A small masked image model, trained from scratch: trained on reaction-diffusion patterns (Gray-Scott), 125.3 epochs.
Rows from block 4 of the encoder of a small masked image model, named by matrix and row number. Rows with one number belong to one neuron. Each number is 128 + 24 x the weight over its row's rms, rounded and kept within 0 to 255. All counts start at 0. Numbers have three digits each. After the name is the row's rms in percent of the matrix's.
After each neuron's rows are labels from the 100 images, of 14848, where the neuron reaches its highest value: "responds to" is what is common among them; "peak at" is the part of the image that holds the peak. Only what is clearly more common there than usual is listed. The data: reaction-diffusion patterns (Gray-Scott).
# fc1: MLP up (encoder.blocks.4.mlp.fc1.weight, 384x128), inputs 0-63
# fc2: MLP down (encoder.blocks.4.mlp.fc2.weight, 128x384, transposed), outputs 0-63

fc1.39 021:146164097112077108134120140141090118188145108152139190134148110119146162099087109119104108120105133188134130141148133153205144114132128123090138120133085129097129128123113124134120104171138137
fc2.39 020:114118093133129130091172189093147108154108157143139135151114150139123132161113131094147124118131170091144127135117138121105117091117113127162106116117143162146155140148146145133148143086079121
responds to: dark
peak at: bottom left

fc1.150 165:130115141101114097177113158129124168149113074150084101152099147095153121079121102103182159154149148136125132123090120152135132164101130152112163134135103154133125119146106122132130151131128122
fc2.150 178:131083109123116120131182131143130133142069158092120149083128120167119131109111152162097131147135141149131177140153154110121137143148137109134123090142101123131113127127166126094121118150124137
responds to: embossed; stretched; feed 0.078 kill 0.061; feed 0.058 kill 0.065
peak at: bottom left

fc1.253 149:172162158150138139178134131118109163101130155129092123122109117142154156125141120093133129165124111125103099139097117129138083130107169158137143122118112106187134129147060129151123138100102097
fc2.253 159:105134121136093133120085132117149126140151081166142147158152131102137091103159087170126128104088170114118165113149105114138172124132116169128119117151131132103113151113126139154129113156125098
responds to: embossed; feed 0.078 kill 0.061; feed 0.018 kill 0.051
peak at: bottom right

fc1.377 020:155144068111071141146125154128201148136129175126080179116072115138112127181140071111125112096149119098124130126120118150134148124119123131095127127150090097141138102141117118128104121096097131
fc2.377 017:104115185152153128121115165116099132072099089138161184164121089101103128181135150130138142124100094142138125179181143088098112126156133114143086120104120095121123082140134139122156112147170124
responds to: dark
peak at: top right

fc1.123 136:148140183126144139125127129111120167156123133114174139106132123101102119185109125129116081147117159087107153118127132111137121094140124133134116114165138136090140140145116136082099139164119122
fc2.123 123:107135105111128134123150174120146128175159119104099154149163138137138110151153087122143123116147118158149111160078087069136108137111143126136150128125142102160134107077141116112136100139112137
responds to: embossed
peak at: bottom right

fc1.15 021:111145152070075121136133134172137122169152115130084149106125121081121145164093110115137118115162075113136130152146128153141126117120106127080118136135195117142158093143142136134122101118129136
fc2.15 021:131114119163135133124133113083139112150136134133119140139143182146113142177119153119119135099118150123131152197105128123103136105139128114168113130111093144129123116135114138135128108140049118
responds to: dark
peak at: top left; top right

fc1.114 023:131166108156042128138158153151129128150120178127095143136157179153138133058160139068127106105127139158118134113109117146125133163137100104142105119151098142141156133117173113113159118132175125
fc2.114 019:114119110097173126127129130124115134079134117135208139125117145130131143136135116186109124131165122118138159108206120131100131072123103122107159142112152124133102155142149138124090152105070112
responds to: dark; feed 0.058 kill 0.065
peak at: top right

fc1.164 020:158171117146085115150117153156125165133136112155121148131170111103143149093109062106150109106150098158142153088169132132168125149123157123054108137142166109112124096127140105132144117119098141
fc2.164 019:109115105105141162125164059102117109138126119129178166133137101114111130148082193111137156108134110105146171142155108133130126111134120134134098157075150132102148105144101157152136126097138130
responds to: dark
peak at: top right

fc1.191 193:117134145103159114131103147159123105151137156175117107089145126112124137058106142089112112116120136094111114108140117136174147164132156122150140107122159113161143123150117136110126130125092114
fc2.191 201:156133125120130141126134127150121125095132133163062153073093143144117136114129144118132124128139123108166106205144103104203121115127146106130135117134145125138167105155132134112124128136112115
responds to: stretched
peak at: top right; bottom right

fc1.11 021:104170125150142124136139181100110094152131150147101158128147144145143147078142101118166115080135112085135106102176121152099124126102133132146134084142127119131122119132165120115119098117151115
fc2.11 021:142110190108134134126149085153111162098129117110172114120161166112129159155122138149085133142143126149123121112126124143137172103145143108118084139109111148101136161145112141125124134118050140
responds to: dark
peak at: top right

fc1.102 019:142164146138090117133119147132172157113173147135144101120143142100153155158125152130175130135099114138136157101130103155082127186114181134142103098148144142146092067120149122110094124179131106
fc2.102 017:119090094128131167131152139131131086139139107141224117142130134130106110090115100140095147117173153080126098114165118128115110103139103119161164140097129129111140147167100128109133149116097133
responds to: dark
peak at: top left

fc1.128 020:103140101115126114137116181176173124158117180154081119147164079115139129097129122117109124079126156139121158125161104163130142163105078137111123073120117116121131121128074126126125130099121120
fc2.128 019:144149130130145121112102088107130109169113119100186139163111180086106115119143123123105150188128099106150110141110124114104173135139146132141147144106114108125118154139157127104133129110118122
responds to: dark
peak at: bottom right; top right

fc1.205 019:137115060147183118138113131110205164129126149133135175138042100116133140140143130169129124121152114075113113121119100108105126137130171124139131121161107115130107103132096118136112110132111120
fc2.205 017:114133144109093155123115162108117115146111140140103132141096106122103162168140148109155125123104107139146125179136164164130114135143115125124104122115111088134147095143123135110117109149195152
responds to: dark
peak at: bottom left